config.yaml
model: "sound classifier"
dataset: "simulated modem signals in the audio band"
train_examples: 78125
noise_aug: 0.002
n_mels: 64
hop_length: 160
input: "mfcc"
spec_augment: true
win_length: 400
targets: ["carrier"]
num_classes: 4
arch: "transformer"
norm: "rmsnorm"
norm_position: "pre"
activation: "gelu"
mlp_ratio: 4
head_dim: 32
fused_qkv: true
bias: "all"
qk_norm: false
layer_scale_init: 0.1
parallel_block: false
inner_norm: false
subsampling: 2
layers: 6
width: 256
positions: "rope"
pooling: "mean"
mixing: "cutmix"
label_smoothing: 0.1
loss: "cross_entropy"
init: "kaiming_normal"
residual_init: "scaled_by_depth"
optimizer: "soap"
beta2: 0.99
lr: 0.0027
beta1: 0.95
shampoo_beta: 0.99
eps: 1e-08
precondition_frequency: 16
max_precond_dim: 1024
one_sided: false
adamw_lr_other_params: 0.00083
grad_clip: 5.0
magnitude_pruning: 0.5
steps: 18800
batch_size: 256
epochs: 61.6
lr_schedule: "cosine"
final_lr_fraction: 0
warmup_steps: 3760
weight_decay: 0.0
adamw_weight_decay_other_params: 0.01
Rows from block 2 of a small sound classifier, named by matrix and row number. Rows with one number belong to one neuron. Each number is 200 + 30 x the weight over its row's rms, rounded and kept within 0 to 999. All counts start at 0. After the name is the row's rms in percent of the matrix's.
After each neuron's rows are labels from the 100 clips, of 14848, where the neuron reaches its highest value: "strongest on" is what is common among them. Only what is clearly more common there than usual is listed. The data: simulated modem signals in the audio band.
# fc1: MLP up (model.blocks.2.mlp.fc1.weight, 1024x256), inputs 0-85
# fc2: MLP down (model.blocks.2.mlp.fc2.weight, 256x1024, transposed), outputs 0-85

fc1.532,114,229,224,200,169,242,200,138,300,200,200,200,169,226,200,200,179,167,185,200,243,172,200,200,227,200,200,200,217,200,200,200,200,200,219,233,195,193,182,222,200,160,251,233,237,263,293,200,200,200,200,174,186,219,219,205,200,200,200,200,200,200,191,225,200,289,200,246,200,200,150,200,225,200,200,200,247,176,200,182,171,209,134,223,196,155,200
fc2.532,096,200,200,272,188,200,200,138,185,200,200,194,200,200,242,234,217,200,186,200,200,200,169,200,200,243,172,200,201,200,288,200,200,200,147,200,250,265,253,200,231,200,221,218,178,200,200,226,234,204,188,245,241,200,200,200,200,205,203,200,179,200,242,129,200,200,123,142,210,155,200,200,175,200,156,200,139,200,200,200,179,200,246,189,200,200,150
strongest on: carrier: 2.5 to 3.5 kHz; 50 baud

fc1.202,102,215,169,200,133,200,207,147,162,200,156,232,200,167,249,200,238,238,200,169,200,262,177,278,222,200,225,264,200,180,229,185,200,200,200,200,156,200,200,200,200,200,200,200,283,181,200,200,213,200,194,182,200,200,218,250,250,195,200,219,258,200,200,158,200,200,200,244,200,220,200,158,200,188,200,139,229,200,218,231,200,148,117,200,200,200,200
fc2.202,111,200,170,170,200,247,178,200,200,132,216,196,243,158,200,200,200,152,200,180,200,144,200,200,170,218,200,169,200,162,216,200,162,200,189,200,256,200,238,200,200,217,158,200,170,243,200,200,135,160,232,200,199,229,200,227,163,178,221,200,168,175,221,200,145,160,200,150,200,164,167,200,200,200,200,273,200,200,222,200,200,200,255,117,271,200,291
strongest on: burst; carrier: 1.5 to 2.5 kHz

fc1.408,115,176,200,200,141,200,140,200,200,102,200,200,200,152,200,200,159,136,156,200,145,200,200,229,200,172,200,240,229,200,200,131,200,222,175,142,200,223,200,264,232,200,200,200,234,119,200,229,200,233,264,168,200,200,200,172,220,200,200,247,200,213,200,200,255,200,163,196,236,252,179,200,200,200,200,200,200,200,152,200,200,200,200,200,200,200,215
fc2.408,118,230,200,194,164,200,200,213,257,199,233,243,230,200,265,212,211,200,200,200,200,207,169,200,233,184,200,176,200,200,256,227,161,200,200,212,200,200,136,200,172,200,200,165,200,200,200,155,179,170,200,200,153,200,200,154,270,200,144,199,230,200,224,200,187,200,236,200,200,200,172,151,200,318,166,200,122,200,223,141,200,200,130,230,242,207,200
strongest on: carrier: 3.5 to 4.5 kHz

fc1.411,102,209,212,200,153,170,200,314,200,200,200,200,200,200,160,200,200,249,200,205,241,200,182,200,200,180,200,212,171,200,215,200,200,200,200,200,200,200,261,200,257,134,230,235,200,200,249,158,148,200,160,200,206,144,216,225,200,200,145,200,200,169,200,200,208,200,175,210,200,200,228,200,200,169,210,200,275,226,200,235,252,165,181,258,163,226,200
fc2.411,095,200,173,200,260,200,200,200,212,173,172,224,186,238,155,200,206,214,213,200,237,200,163,200,196,240,185,138,200,200,200,200,149,200,200,256,200,200,162,200,181,200,200,200,200,184,237,281,149,150,200,215,146,211,200,161,175,160,270,200,215,221,200,256,200,200,200,144,200,210,170,164,200,249,154,208,173,200,156,236,254,200,200,200,201,156,200
strongest on: carrier: 1.5 to 2.5 kHz

fc1.743,100,200,223,185,200,200,200,159,176,162,200,150,200,221,141,173,163,200,219,200,176,132,200,197,243,200,200,200,174,178,213,200,200,200,254,200,176,168,200,150,257,200,200,200,261,159,157,200,209,200,200,227,198,199,200,285,200,200,200,219,200,200,177,200,161,242,200,200,200,200,200,200,126,109,200,173,234,200,216,200,200,200,200,190,200,200,142
fc2.743,105,172,170,200,164,200,200,264,200,263,200,220,202,166,200,235,213,200,200,200,200,200,243,217,162,200,200,227,200,200,209,200,172,200,154,200,209,200,200,259,200,200,200,200,200,146,200,200,200,212,227,200,200,170,200,200,152,200,200,200,200,200,200,224,200,200,119,200,190,159,200,200,200,200,200,207,245,200,211,158,236,186,200,160,250,262,200
strongest on: carrier: 1.5 to 2.5 kHz; strong noise

fc1.636,101,200,179,200,244,143,200,210,178,237,180,200,200,200,200,136,167,200,225,200,245,200,200,200,200,200,170,272,260,200,200,221,200,251,170,226,258,200,255,160,200,200,200,200,157,200,200,164,144,222,169,200,258,160,200,213,234,143,200,200,226,200,200,200,234,200,153,235,200,244,161,200,200,200,219,120,228,200,235,178,186,322,200,227,231,175,200
fc2.636,103,200,224,179,248,200,245,200,235,200,200,176,215,145,186,200,200,200,181,268,192,200,164,129,200,200,200,123,200,136,194,309,200,159,200,237,173,200,200,234,167,211,237,160,189,156,200,247,200,200,200,171,144,230,200,178,200,243,171,196,200,208,228,200,200,232,224,162,200,200,165,221,146,200,200,200,139,180,200,200,200,223,200,127,200,200,200
strongest on: burst; carrier: 1.5 to 2.5 kHz

fc1.115,099,200,200,200,177,142,266,200,138,202,211,259,200,200,200,200,215,142,218,217,200,227,194,200,200,200,144,200,200,200,200,200,200,200,240,200,200,175,182,200,200,200,200,200,200,263,186,173,147,190,200,126,171,226,154,228,216,236,200,255,223,200,176,153,153,224,256,200,200,188,176,200,200,182,200,138,200,171,200,160,200,114,200,210,131,127,167
fc2.115,095,200,161,200,192,266,210,200,200,200,199,200,134,200,200,200,218,200,291,200,200,151,160,299,214,200,200,235,200,200,200,200,241,200,176,200,200,200,200,200,265,200,219,200,197,247,179,167,200,200,206,167,200,239,288,207,200,217,190,261,216,217,167,226,200,200,200,251,167,200,200,200,151,240,200,211,200,166,162,238,200,260,163,200,200,237,143
strongest on: carrier: 1.5 to 2.5 kHz

fc1.157,096,192,144,243,224,152,133,200,200,200,200,111,200,200,200,200,200,167,229,200,200,200,220,169,231,200,200,200,177,251,200,155,268,216,200,183,200,264,200,200,200,249,246,200,209,200,200,200,200,237,200,200,200,200,200,166,200,200,200,224,200,200,200,200,200,200,248,200,200,200,200,153,200,200,180,200,200,200,200,213,228,195,233,200,154,200,273
fc2.157,104,200,200,200,200,200,255,190,200,200,164,160,200,244,165,146,198,200,233,139,165,200,166,200,248,200,200,178,230,162,200,251,106,200,218,200,200,200,217,200,155,212,201,200,168,209,184,200,178,226,200,200,231,227,200,166,200,191,200,186,200,200,132,200,200,228,140,200,249,200,116,200,234,230,239,200,200,200,200,200,174,200,200,297,200,200,200
strongest on: carrier: 1.5 to 2.5 kHz; 800 baud

fc1.693,110,200,245,244,222,200,200,200,141,200,200,221,250,200,223,200,182,200,200,200,200,200,200,200,200,250,120,166,235,171,163,200,188,200,142,200,200,161,232,200,232,126,170,200,223,200,200,257,200,200,244,215,200,256,200,200,182,200,200,200,200,200,200,160,200,200,244,200,200,200,247,200,156,200,200,200,200,200,149,200,236,200,200,200,193,200,194
fc2.693,098,200,200,105,200,240,268,200,200,200,200,180,200,200,200,203,208,200,212,200,200,200,100,217,200,200,244,200,162,226,216,200,200,200,200,240,200,200,241,229,163,247,200,200,285,200,200,200,200,200,241,153,200,200,259,200,132,200,158,200,253,150,200,200,211,148,200,200,200,112,200,200,165,200,166,200,200,177,248,200,200,163,200,200,200,200,251
strongest on: burst; carrier: 2.5 to 3.5 kHz

fc1.363,106,200,98,224,144,200,200,141,231,158,224,231,200,248,212,231,200,206,200,188,216,228,204,200,162,183,226,200,200,200,200,200,200,158,237,180,233,159,201,279,221,282,166,137,200,200,186,200,218,200,200,185,200,147,200,200,200,160,200,151,200,200,200,219,200,200,200,200,200,200,187,200,178,200,117,262,203,157,200,200,158,200,215,190,237,146,178
fc2.363,112,173,200,200,200,200,200,188,200,200,200,200,200,200,232,200,241,225,200,200,239,206,200,154,200,237,200,200,271,179,200,241,269,200,207,200,248,200,200,227,200,200,200,200,200,200,200,128,249,200,200,200,225,200,200,181,175,194,127,249,224,200,242,226,200,200,145,221,200,200,200,200,200,206,244,164,200,200,200,233,216,200,250,200,147,200,273
strongest on: carrier: 3.5 to 4.5 kHz; strong noise

fc1.219,094,198,200,200,200,144,241,251,200,200,200,200,164,142,200,200,161,200,200,200,228,206,136,202,187,200,152,200,200,200,200,250,175,251,200,200,169,225,200,200,237,200,145,200,119,200,192,200,233,200,200,241,139,135,200,166,262,200,200,200,200,200,200,161,200,200,247,200,182,200,181,133,200,169,200,200,200,200,234,155,241,186,173,200,241,228,200
fc2.219,104,200,200,190,200,200,158,227,200,200,200,200,216,170,200,233,200,243,163,200,200,178,200,249,183,200,221,157,200,200,200,200,200,159,192,200,200,232,200,164,154,170,247,200,200,235,200,161,200,167,200,165,200,160,200,200,239,174,231,248,177,200,162,156,200,200,233,147,200,153,200,200,241,200,200,200,216,181,239,162,221,136,242,237,192,276,200
strongest on: carrier: 4.5 to 5.5 kHz; frequency hopping

fc1.397,088,219,182,200,131,200,200,179,200,200,200,200,192,245,250,200,219,186,175,200,200,103,200,157,200,217,200,200,200,155,200,200,200,143,200,187,200,239,163,200,200,200,186,163,200,237,237,200,200,188,200,272,200,200,200,154,166,183,200,171,229,197,200,248,265,151,200,200,200,200,200,200,200,200,200,200,200,156,209,144,233,188,200,234,200,190,172
fc2.397,100,210,200,200,145,200,200,200,200,247,200,201,200,200,239,200,264,200,200,187,191,171,200,200,256,217,200,160,223,181,200,200,200,179,150,145,263,200,200,156,131,206,200,200,200,200,161,200,129,234,190,200,159,200,200,190,249,200,159,230,200,200,164,227,223,200,200,200,167,177,200,186,177,200,200,200,200,200,243,200,137,235,148,171,200,200,191
strongest on: strong noise; carrier: 3.5 to 4.5 kHz

fc1.383,094,200,265,200,149,200,134,224,290,150,149,194,200,223,200,200,200,202,200,200,196,200,200,200,200,137,132,200,200,200,200,181,200,200,250,200,267,200,154,225,200,200,171,200,177,184,185,205,200,155,200,180,228,262,239,200,171,200,200,191,180,145,200,200,200,238,200,177,200,236,194,200,200,200,141,198,200,137,200,242,200,115,191,136,200,222,200
fc2.383,099,150,260,200,213,200,242,252,200,200,195,200,248,200,200,200,259,232,200,200,245,130,200,169,200,225,200,258,188,206,239,200,200,208,200,130,200,199,259,298,198,200,200,179,200,200,230,200,200,200,200,200,200,200,170,200,200,200,144,200,200,231,200,303,200,200,107,200,150,222,200,228,169,200,200,200,200,200,200,200,200,242,173,184,200,172,200
strongest on: carrier: 3.5 to 4.5 kHz

fc1.222,089,200,270,200,182,200,200,200,200,215,157,181,255,200,164,200,211,200,200,200,231,263,200,159,200,200,236,170,200,200,200,200,200,213,200,166,223,158,200,193,200,178,132,200,200,200,217,200,200,207,200,236,200,157,200,153,240,168,200,200,200,200,262,200,241,220,200,200,200,200,126,200,200,236,231,147,200,200,167,173,200,174,230,200,175,200,200
fc2.222,089,243,171,200,200,200,193,200,124,200,200,200,157,263,200,200,200,132,200,131,200,187,200,200,200,200,200,218,200,200,200,222,223,259,247,230,236,200,200,200,278,148,200,200,200,177,216,200,200,236,200,231,239,200,200,200,148,200,199,185,145,200,200,200,149,200,200,200,200,200,200,275,165,171,240,168,200,200,184,154,200,139,162,174,200,200,182
strongest on: carrier: 3.5 to 4.5 kHz

fc1.306,106,200,200,200,241,159,263,200,252,158,200,200,200,262,232,200,200,208,231,224,200,264,200,200,182,200,200,245,159,200,200,191,149,153,126,244,166,178,200,200,200,212,200,200,200,200,246,200,200,122,149,200,200,200,200,200,166,200,200,160,150,200,214,200,200,200,200,200,200,173,175,200,200,200,187,188,125,221,200,167,253,189,244,200,161,200,172
fc2.306,117,260,200,248,200,219,200,200,200,200,202,247,200,221,200,193,200,200,152,200,200,200,200,245,180,224,219,253,213,258,235,149,200,200,200,191,170,187,200,200,200,200,200,235,234,223,200,200,126,200,279,274,216,200,200,175,253,260,200,211,211,200,200,249,280,200,148,200,223,157,186,200,200,160,255,251,292,200,200,279,195,200,200,200,190,231,216
strongest on: carrier: 2.5 to 3.5 kHz

fc1.690,106,200,200,200,261,155,200,171,200,200,200,185,200,172,200,200,200,200,200,148,200,200,200,200,150,232,217,200,200,200,234,191,200,225,200,200,200,200,231,213,227,200,200,200,200,153,237,122,210,147,200,219,200,200,123,224,200,223,200,246,178,288,200,201,200,200,200,171,200,200,200,200,200,144,232,200,200,210,228,200,163,200,238,200,148,200,191
fc2.690,103,231,200,131,234,168,173,161,200,241,200,217,240,200,219,200,200,245,249,210,301,200,261,272,200,220,248,235,259,200,200,217,253,186,159,200,228,200,257,200,200,200,200,120,224,200,196,200,200,180,182,200,200,224,201,111,217,212,200,167,200,192,200,200,200,200,200,200,200,263,200,264,116,215,178,144,200,184,197,187,185,200,200,200,200,167,200
strongest on: burst

fc1.484,109,180,200,159,182,200,200,143,155,200,235,200,231,200,164,234,126,200,218,260,275,218,200,150,200,186,200,154,178,200,255,200,235,150,200,200,162,204,200,236,200,162,171,224,238,244,222,200,119,254,200,238,236,191,200,200,184,200,200,200,150,200,163,214,201,231,200,285,157,200,200,200,200,200,143,200,200,200,200,255,200,200,177,200,172,200,200
fc2.484,102,228,205,200,200,200,221,200,200,200,200,265,200,200,200,230,200,233,158,153,200,200,200,200,200,200,275,247,200,200,206,119,200,200,200,200,200,200,200,265,200,200,200,118,143,200,200,176,255,116,226,159,150,235,250,200,162,200,172,200,200,200,246,174,200,200,224,200,235,200,271,200,200,148,200,187,200,190,200,200,200,124,200,171,186,200,204
strongest on: burst; carrier: 2.5 to 3.5 kHz

fc1.227,082,200,200,200,200,159,200,164,247,200,200,128,200,200,200,200,219,200,257,200,307,200,187,200,200,200,200,175,200,260,211,186,173,200,199,200,200,200,156,166,200,200,155,241,200,195,199,200,200,218,200,246,168,200,261,194,200,145,200,176,225,200,251,249,200,200,200,200,200,200,159,200,248,200,200,175,200,129,200,200,200,142,245,155,148,230,248
fc2.227,086,200,200,172,219,219,200,200,263,200,200,203,200,209,200,250,200,255,200,164,160,168,176,158,200,200,205,200,200,200,200,200,156,237,166,200,123,281,279,200,164,230,226,221,194,159,200,186,200,256,200,200,280,114,186,200,200,232,200,218,258,255,291,200,200,200,125,200,200,163,200,200,211,200,225,200,158,188,233,200,200,200,200,200,200,244,179
strongest on: strong noise

fc1.322,097,200,183,103,262,129,200,200,200,200,200,200,200,172,158,200,160,226,194,200,200,196,139,200,258,200,243,200,192,200,219,200,186,235,150,200,200,200,215,200,141,200,200,174,200,200,178,227,200,200,200,200,174,228,200,200,269,180,200,174,200,157,200,200,200,236,200,200,177,209,241,170,217,200,176,161,170,248,141,233,200,217,200,200,200,200,180
fc2.322,101,200,200,240,191,200,240,200,254,251,200,200,200,145,228,200,200,129,120,200,200,200,200,200,85,165,200,200,229,200,131,251,200,200,200,200,175,187,200,195,200,200,234,200,183,200,180,169,200,200,233,178,200,200,200,200,204,200,200,200,200,200,200,200,244,190,200,200,200,200,233,282,140,229,160,182,232,200,200,163,149,158,200,172,248,166,200
strongest on: burst

fc1.623,120,200,200,200,200,240,200,140,191,200,214,143,176,146,243,185,200,234,200,144,200,224,200,200,254,207,191,177,229,241,215,200,193,172,200,207,200,200,212,154,200,251,200,262,200,130,200,200,200,200,248,200,254,200,200,162,200,117,200,200,199,260,200,162,133,200,180,113,200,197,200,264,168,200,268,217,200,200,140,200,200,221,247,200,200,162,235
fc2.623,104,200,200,120,200,174,234,200,200,200,200,200,200,131,200,225,200,200,174,200,252,200,165,200,166,147,200,144,200,131,210,162,216,200,200,245,200,200,200,200,200,206,200,225,200,200,200,200,200,200,124,150,242,200,245,200,192,200,200,200,200,219,191,265,200,200,200,165,202,200,200,256,200,169,231,200,200,211,212,216,200,200,200,230,200,209,200
strongest on: carrier: 4.5 to 5.5 kHz; strong noise

fc1.539,089,162,222,200,185,200,200,153,200,249,172,200,200,157,224,200,200,223,162,200,200,241,200,176,200,200,200,200,200,220,198,200,200,150,200,200,219,167,160,255,120,200,200,200,200,163,187,200,200,200,177,200,223,200,138,200,200,263,200,162,184,267,233,160,212,200,200,251,253,254,200,234,184,235,200,200,200,219,192,224,200,200,200,200,209,127,137
fc2.539,095,200,200,200,237,200,200,200,153,128,143,266,200,154,200,200,200,200,200,189,200,200,153,200,200,166,165,200,244,200,200,200,200,202,200,200,153,164,200,200,200,222,200,151,163,200,200,177,200,221,214,246,248,244,148,200,161,164,200,248,272,174,153,151,225,200,200,257,200,236,200,200,200,190,200,249,200,141,200,180,249,233,268,242,200,265,217
strongest on: carrier: 3.5 to 4.5 kHz; 800 baud; 8-FSK

fc1.283,086,200,200,200,200,178,200,185,200,200,200,200,200,200,200,140,172,200,107,262,200,200,200,200,175,200,200,200,110,200,200,200,203,200,160,200,218,244,200,188,200,200,144,200,222,200,163,200,200,200,184,181,200,155,227,200,200,256,200,200,200,201,200,200,200,172,200,200,223,119,175,166,200,200,245,244,200,200,200,200,200,200,202,232,200,200,200
fc2.283,091,173,229,200,206,128,244,202,200,126,176,200,246,202,200,239,200,200,274,200,265,200,200,200,200,200,200,200,200,200,200,200,200,161,297,200,142,186,261,200,240,200,142,200,252,200,200,200,200,200,200,200,158,227,200,200,200,200,200,200,200,200,183,235,200,200,156,200,200,200,151,127,141,200,200,276,263,200,200,120,200,200,200,200,184,246,200
strongest on: frequency hopping; carrier: 3.5 to 4.5 kHz

fc1.258,118,200,191,228,172,117,200,200,200,268,170,200,92,175,114,161,200,200,188,200,200,200,200,200,173,200,200,200,200,200,200,200,188,170,200,234,262,223,200,200,200,226,200,200,174,219,200,185,232,200,234,200,200,118,223,200,230,170,243,200,147,237,236,200,200,200,177,200,141,109,134,200,200,200,222,200,198,200,249,200,200,145,165,200,200,237,200
fc2.258,109,200,159,200,238,174,200,142,200,200,170,200,180,200,200,232,284,200,288,195,220,200,155,237,215,193,236,200,200,200,200,175,138,288,200,170,200,200,163,200,210,200,200,132,266,180,200,286,200,200,200,200,264,223,200,200,200,200,200,158,200,200,200,200,200,205,200,200,229,247,200,200,200,200,170,200,144,200,200,195,220,234,200,190,164,200,146
strongest on: carrier: 2.5 to 3.5 kHz; 800 baud; OFDM

fc1.720,101,172,188,239,181,179,200,200,200,200,200,206,200,237,166,200,200,200,258,200,200,153,200,200,226,143,200,244,158,135,200,200,185,200,200,241,200,159,190,132,200,200,200,200,200,200,227,263,200,200,200,200,200,150,271,200,185,222,237,200,221,200,200,200,222,213,247,195,235,200,200,185,186,146,200,200,231,238,229,164,251,213,200,200,200,207,200
fc2.720,108,200,273,147,200,200,172,225,172,200,218,152,178,200,162,200,200,170,300,200,200,135,253,158,160,140,200,200,200,200,95,200,200,200,200,200,200,225,244,200,200,200,159,260,201,134,200,252,200,200,224,168,178,155,156,236,200,200,250,200,200,200,202,183,233,279,200,243,158,218,158,180,160,258,200,200,200,200,200,200,200,173,200,200,177,200,206
strongest on: carrier: 3.5 to 4.5 kHz

fc1.767,109,200,128,227,155,213,200,200,210,200,168,239,222,159,200,232,190,200,200,231,200,200,165,236,200,141,200,225,171,200,186,166,152,201,259,200,186,161,200,235,200,200,255,179,269,243,223,208,200,133,167,161,200,147,257,154,246,227,228,200,200,148,221,200,200,160,200,141,200,200,207,159,200,168,200,200,200,284,196,240,146,165,200,200,241,200,200
fc2.767,093,203,200,200,223,200,200,200,200,141,200,200,200,200,205,226,326,220,178,200,200,200,200,147,150,140,200,200,200,200,200,189,254,161,200,207,253,200,200,200,200,200,200,215,214,221,200,200,161,200,151,197,200,200,200,200,138,200,262,200,200,200,200,202,227,182,156,159,120,169,200,200,200,200,140,200,200,173,130,200,200,183,171,200,200,190,233
strongest on: carrier: 2.5 to 3.5 kHz

fc1.620,090,200,200,200,170,200,252,200,171,200,231,269,200,200,223,157,231,200,153,200,180,200,200,200,200,200,200,200,200,200,200,245,200,200,200,200,200,167,202,168,200,178,188,192,210,156,102,211,200,216,200,200,166,226,197,127,200,176,200,200,163,248,200,200,277,155,126,200,200,200,200,200,185,200,254,200,232,200,241,200,160,202,200,200,216,149,152
fc2.620,095,213,233,228,198,200,195,200,200,120,200,200,200,217,200,200,160,225,246,195,223,200,204,201,148,134,272,246,162,200,200,200,164,142,200,200,120,169,286,200,200,120,200,194,205,200,245,200,213,166,240,160,187,200,260,235,200,200,200,200,200,200,232,200,203,200,230,200,200,177,200,200,200,200,274,160,200,250,200,200,172,200,200,200,200,232,144
strongest on: carrier: 1.5 to 2.5 kHz; frequency hopping

fc1.646,081,246,229,144,200,177,200,200,200,200,200,269,165,226,200,220,150,200,210,147,200,200,217,200,207,200,227,168,200,200,200,163,118,218,230,200,155,177,179,200,280,200,147,200,200,200,200,200,165,200,180,200,200,200,245,188,287,200,200,228,200,200,247,200,257,200,222,200,242,178,200,141,200,245,160,200,200,117,161,200,136,232,200,200,200,135,200
fc2.646,086,238,200,200,200,200,252,200,205,242,200,200,200,165,200,200,200,237,254,200,200,200,222,200,149,200,200,184,200,152,292,174,200,144,200,200,200,200,200,200,179,200,256,200,200,200,200,200,200,200,211,119,200,168,244,170,176,190,200,138,200,200,183,174,246,239,200,163,200,200,200,128,200,251,200,200,155,200,200,200,200,249,200,200,200,200,200
strongest on: carrier: 3.5 to 4.5 kHz; frequency hopping; 400 baud

fc1.288,116,200,150,170,169,148,214,247,200,200,200,256,200,270,147,200,200,162,164,200,200,200,123,166,153,153,173,200,200,200,200,200,200,159,166,228,230,200,200,168,200,229,227,270,200,132,272,200,261,221,138,200,200,195,200,200,218,200,200,200,164,200,259,245,200,251,200,230,223,228,164,200,214,219,222,200,263,200,200,251,200,200,118,200,200,200,200
fc2.288,103,200,249,200,143,240,194,248,200,200,187,200,180,200,200,200,170,200,200,212,200,200,200,200,200,200,229,277,200,142,200,284,200,200,179,200,200,176,239,178,200,157,200,220,170,267,200,164,204,200,200,252,233,200,239,200,200,200,200,151,200,200,200,226,200,142,200,175,159,200,200,200,223,200,236,159,200,174,128,175,200,188,200,240,235,197,163
strongest on: carrier: 2.5 to 3.5 kHz

fc1.568,097,200,200,261,247,200,228,133,200,232,231,200,143,197,200,151,200,191,200,214,200,200,204,171,196,273,200,230,177,200,194,200,200,222,124,200,160,221,200,263,200,220,200,200,200,120,190,151,200,200,200,269,221,169,146,279,200,212,199,200,200,200,200,200,200,200,200,222,203,168,159,166,200,200,242,86,178,200,200,140,205,200,200,200,200,200,200
fc2.568,100,200,235,200,200,230,149,200,200,170,200,200,270,250,225,228,160,200,200,218,172,200,207,178,200,158,173,236,142,200,200,200,200,200,200,200,200,186,226,200,200,200,200,200,268,200,200,225,157,200,200,200,200,270,200,200,232,200,200,266,223,217,214,200,200,136,200,200,200,239,239,200,150,176,200,314,154,212,261,206,209,200,235,179,188,206,200
strongest on: carrier: 1.5 to 2.5 kHz; 100 baud

fc1.330,090,200,149,200,148,200,126,200,200,172,200,190,166,152,200,137,200,200,200,200,200,200,178,200,200,202,200,200,230,215,200,200,218,201,226,200,200,182,200,200,185,200,260,200,141,252,215,243,234,200,139,223,200,232,180,200,222,200,239,223,172,166,162,200,200,187,180,200,200,127,200,200,150,200,249,200,200,192,238,179,200,331,234,235,166,167,200
fc2.330,093,200,189,174,200,232,193,200,200,153,200,246,200,200,138,200,200,200,200,170,200,223,191,264,200,200,263,200,200,200,227,200,182,200,200,200,214,170,160,217,200,172,200,200,146,242,200,287,200,200,200,174,256,200,200,180,200,167,200,200,218,131,191,200,200,167,258,263,226,217,200,170,125,200,148,200,200,199,263,200,200,200,200,200,200,175,269
strongest on: carrier: 2.5 to 3.5 kHz; frequency hopping

fc1.656,093,200,200,214,147,200,200,224,239,200,139,200,200,200,232,200,291,200,233,218,255,200,200,265,161,200,171,200,200,154,177,235,200,200,181,200,164,200,247,200,200,216,200,214,222,219,170,200,200,200,200,200,270,172,141,122,160,220,191,97,200,200,145,238,231,111,241,200,200,200,153,222,167,181,173,265,200,197,237,200,200,178,210,200,200,200,200
fc2.656,100,200,200,263,183,148,230,201,200,164,200,137,276,240,200,200,200,200,200,200,213,200,152,164,239,200,200,200,210,200,200,200,200,200,222,200,227,266,200,200,200,200,200,200,161,200,150,227,200,159,200,200,200,200,249,200,200,200,171,200,200,151,210,230,152,200,200,305,166,200,167,200,118,243,169,200,200,240,189,200,200,220,273,229,200,200,245
strongest on: carrier: 2.5 to 3.5 kHz

fc1.147,102,163,200,222,166,157,200,256,178,200,149,231,200,146,188,145,93,200,200,219,200,268,168,200,147,200,200,279,153,223,170,252,200,190,200,200,200,258,200,200,243,221,241,200,235,196,218,230,232,227,200,200,200,200,168,200,215,200,185,200,253,145,200,183,200,200,201,197,218,224,103,209,247,146,207,200,200,262,171,200,236,241,200,200,200,176,242
fc2.147,094,142,200,169,200,140,200,200,185,200,200,145,235,200,200,221,200,210,200,200,200,149,156,189,200,200,200,122,200,255,265,241,171,200,200,154,200,232,157,196,200,158,200,200,198,200,200,184,186,200,203,190,200,219,200,168,158,193,127,200,200,200,194,200,200,291,200,200,251,161,200,200,199,164,200,244,200,200,200,147,220,200,200,200,120,139,200
strongest on: carrier: 4.5 to 5.5 kHz; strong noise

fc1.87,095,178,200,234,250,170,200,200,130,159,200,200,200,159,220,116,200,200,175,164,214,200,200,179,200,200,200,221,200,182,144,221,199,175,175,200,200,200,200,200,161,162,200,173,200,301,200,200,166,176,200,273,200,171,166,200,200,200,200,172,200,200,185,216,200,200,200,200,141,200,200,263,200,173,200,200,200,200,200,200,176,244,269,200,153,200,150
fc2.87,096,137,197,200,252,132,200,216,200,200,200,212,200,203,200,200,200,200,243,212,236,200,200,200,236,200,200,200,200,200,200,200,200,200,200,216,109,200,200,200,224,295,254,200,200,170,200,200,263,200,200,237,200,227,142,200,144,200,177,273,171,200,191,185,289,200,214,200,213,200,200,200,200,165,200,134,200,179,236,200,227,200,200,200,243,254,103
strongest on: carrier: 1.5 to 2.5 kHz; frequency hopping

fc1.424,095,200,180,200,168,127,180,200,200,200,214,255,200,200,200,188,200,158,229,200,234,200,200,200,200,200,164,200,146,200,200,164,254,241,176,228,137,200,200,222,200,200,220,155,200,231,146,178,165,200,200,200,173,163,200,234,179,169,211,200,200,97,238,218,152,231,228,238,200,243,200,200,200,223,200,200,200,196,200,260,223,200,200,155,200,200,261
fc2.424,093,200,266,200,232,260,200,200,179,230,200,226,142,184,253,253,242,168,200,200,138,131,145,214,236,251,255,133,213,263,200,156,200,127,200,200,248,256,200,184,295,141,200,204,200,250,277,229,196,200,222,168,200,296,154,200,227,200,200,200,200,200,200,200,258,200,200,200,242,255,200,200,200,200,200,200,160,243,179,200,216,200,217,200,200,154,200
strongest on: carrier: 4.5 to 5.5 kHz; frequency hopping

fc1.589,097,200,165,148,200,268,200,200,231,247,210,200,235,209,220,200,200,200,200,230,188,200,200,200,149,200,200,200,200,200,144,192,200,165,200,223,200,200,235,226,200,200,165,137,200,200,178,256,136,174,154,200,200,200,200,200,200,200,173,223,200,176,141,259,200,200,164,200,200,200,261,158,200,200,177,150,229,200,200,175,200,200,118,200,281,200,200
fc2.589,095,200,200,200,200,160,200,200,200,200,195,167,200,200,166,126,167,200,200,143,153,226,230,174,200,129,200,141,265,160,198,200,200,153,145,200,268,179,139,200,200,200,224,200,164,181,235,160,200,227,200,186,241,210,163,217,200,204,200,151,200,243,200,168,252,200,152,200,188,200,200,210,219,200,200,204,231,185,200,168,129,202,200,220,200,213,200
strongest on: strong noise; frequency hopping